python train.py --tokenizer="word" --loss="softmax" --embed_dim=256 --encoder_activation="silu" --encoder_depths=[4, 4, 4] --encoder_widths=[128, 224, 384] --text_encoder_norm="layernorm" --text_encoder_norm_position="pre" --text_encoder_fused_qkv=false --lr=0.0026
Rows from block 9 of the image encoder of a small contrastive image-text model, named by matrix and row number. Rows with one number belong to one channel. Each number is 128 + 24 x the weight over its row's rms, rounded and kept within 0 to 255. All counts start at 0. Numbers have three digits each.
After each channel's rows are labels from the 100 images, of 14848, where the channel reaches its highest value: "top examples" is what is common among them; "patch colour" is the nearest of a few named colours to the mean colour under the peak. Only what is clearly more common there than usual is listed. The data: simulated grey scan slices of phantoms with and without marks. In brackets: how many of the 100, against the usual share in percent.
# convs1: first pointwise conv (encoder.blocks.9.convs.1.weight, 384x384x1x1), inputs 128-255
# convs3: second pointwise conv (encoder.blocks.9.convs.3.weight, 384x384x1x1, transposed), outputs 128-255

convs1.292:142127112140140133080118132100000078126121190113126130133138126166141149083122163134120159126131134105123132129135122112120129112125123193125125132122129118118129130131142128089135124120126134123128114127145108120143123126138117136163127144090126134141129122121120130118101145126141126166168132138072140124121132102106129134125117130155127165118124112148126147144124123122126121125133
convs3.292:153121118125105106064181113105162135166146153153123119083133149076150127097060131136136130177120115163112177126128124128127125144131113144122135142117133129138084108137146138129105133137113143134156163137060112132154137124164161132132126155136172154169131122119142138152139131114129136132137161155164129124118105111142140122100117116130134135132142055156137143135170124142125127073129
top examples: crack in bone (100 vs 16.1); side: right half (82 vs 41.6); chest (67 vs 24.9)
patch colour: grey (83 vs 43.7)

convs1.22:125128138140090104107129158152091169142107110170158088134141158159144139086076096109156129154149141115123091112106130098149120114160140154108126138092158087201108137109105108139096112106123103129126135103114176133133128093120130110173098091151129089107129148141160144092144105122158162174148113157129126108111126069152135171099128098128127107130122141192090135098135113157151139142138
convs3.22:125106129116129155145107046159132104134147043228144131107145141128102137149138168133098115158114102077148119125149125150135130120136067111133106119130127159142173149126114094138107153138118129123122161151095119127134164124105199143129123164165152159105192110127105146121139087158096136149074126127102119129133132153154109140140092121121124137117118152105131131122126115187139122145120
top examples: crack in bone (100 vs 16.1)
patch colour: grey (95 vs 43.7)

convs1.286:151113109139133103083129127100000073132119173101120127119139128158156134071110179132122171122131149110122128135155129110133128098139129176121126124132136127114125137130150130110122120111125126106132103130129096125139133124141116134170114147077133131145158116120128120126080157140128122160159130144071143128125128109098130144130112121156127137119120127141136149130121125117128117137131
convs3.286:119136138133144152199100131156084111103113109120126138167126105169116129159194124121118131103129144102144087133127131126125135109121141104136111116141122129110169146120114126127157126116141114128108104112191145129096127131090083121140129103118076105088131136137113120103126117141127119128117091096102130136143156149116124147153137138122127122121111181095121118109090137109136127173126
top examples: crack in bone (97 vs 16.1); side: left half (96 vs 41.9); limb (68 vs 24.4)
patch colour: grey (95 vs 43.7)

convs1.377:129145106111128140110088144178126131190125135100128137152106128161144127124135105124142147140083145114122123144132116114153132150111134146136175143133110081128110115126097130131148139073125130101158160116114118136118135155107113162114088111135115213144088156152135138160123113112131121136116146111110106143143113126164141126128137151109124148126155111154135117137134148152152118084126
convs3.377:118166117121101111122122127120153152134104126157146056141135121134140126152121075115128132143153100148112161131131133137125105125138144128123108119124162110149117119157093083128155131091124138131108191123143128070144114129160152107110133111152136123174166152118128093088135113117158125110174154135155152111106115112102152143127138116139123159114138130152158122135162102132106098098140
top examples: crack in bone (100 vs 16.1); belly (81 vs 25.4)
patch colour: grey (94 vs 43.7)

convs1.287:096109123134108199107128124210116152150121147115125158143152093155149108094133122127123161123098146128125121127146139114095141105127132164126194115112136117120148117092067109104144147116142144124139128137123137131119120161127128125122147126119117140120109110118119113146137088102099119161142167085124162137159127081166119094146133128091141159133126109117143124119143128142139134136121
convs3.287:114106122105092134141145115142115119111090139114143047124130097125111101137096092112097077143120131164134143120125095149127112112109105109127112113129110072133127113135106102089138135131119134132091155153130151131145099102143086111107106117121139083148126149121123138087144094102123115122117141121125137114110128134144113113081106090109125118105146118110128108121128123140105122099108
top examples: crack in bone (100 vs 16.1)
patch colour: grey (69 vs 43.7)

convs1.345:166106128124140087105162123098124154049136148150096142135141116136090148066110083129128122116149122079143163104172122113119142139116122127125092128128129133150071140142146092146147141136129132120102118133121145112130076139130069131103176143186125120144127114125117134173121127120121112168102127132105165134139116117091128115129142153135137095120126133108148121094113189122120135142122
convs3.345:125115033155132138119146120130114158123146131114136133138138110142132126143149151126150167129129129117145167141142171086121135117110131131099102129100146122136105113157137119120144138134156129116105134101122143175116136151115162114137124136123136115133108121032160112122103102132142106145149118105153138151136129128129136162168127164093144129114132128136113139132150046152111070157185
top examples: dark spot (100 vs 16.6); belly (54 vs 25.4)
patch colour: grey (95 vs 43.7)

convs1.329:122150154118115108133126073176094143126134143179136110097132148142134108099103099140110151135086143129076111087160147071124094181154126183135169147137120091170093140148114135152117098107133126111138148107152140133092125131133078125125116118192109156121107128107139133146115123059123112163116126127101125114112136128155116160106110118073145100106151131097116109111124155175131120142137
convs3.329:124068138092091137148116128145108142106093162105176093124123116122137094123084106103135108107124127118146139121145139163092106083115134113134091110133094114149138091202143099101141121137135158102095099181144138125161131149093134085109117147142120153135091119137109126132131123104103137129166111090083135109112088164172096129090120091113106089113151167101112102128125117151088154192136
top examples: crack in bone (100 vs 16.1); side: right half (90 vs 41.6); belly (85 vs 25.4)
patch colour: grey (95 vs 43.7)

convs1.101:125112140146147138131088107109052146144148208114112121148119140129138150142144155110119119126167064104064123099146131130107131139095137190132093133137121138133137119096136129108162105161129128160107147104119123137141121126132122124110152139115104112139102119117163118141155124113121115124101093137096143131143105120114118118120148180134137149148130128070121151136149099161146138082146
convs3.101:109133154114117135115080138127080108116084117069092116130094102129102119110114088101111121103125107110121135106106118111144104097106128121112078096116103103142163088084105102133130094151137091145096153127125119115123088135130105119109127126136094134105097136151089112059132080129103103101113085099101103093102114127150141105125134088095115139090121130107131123055111130106078119131112
top examples: crack in bone (99 vs 16.1); chest (94 vs 24.9); side: right half (93 vs 41.6)
patch colour: grey (85 vs 43.7)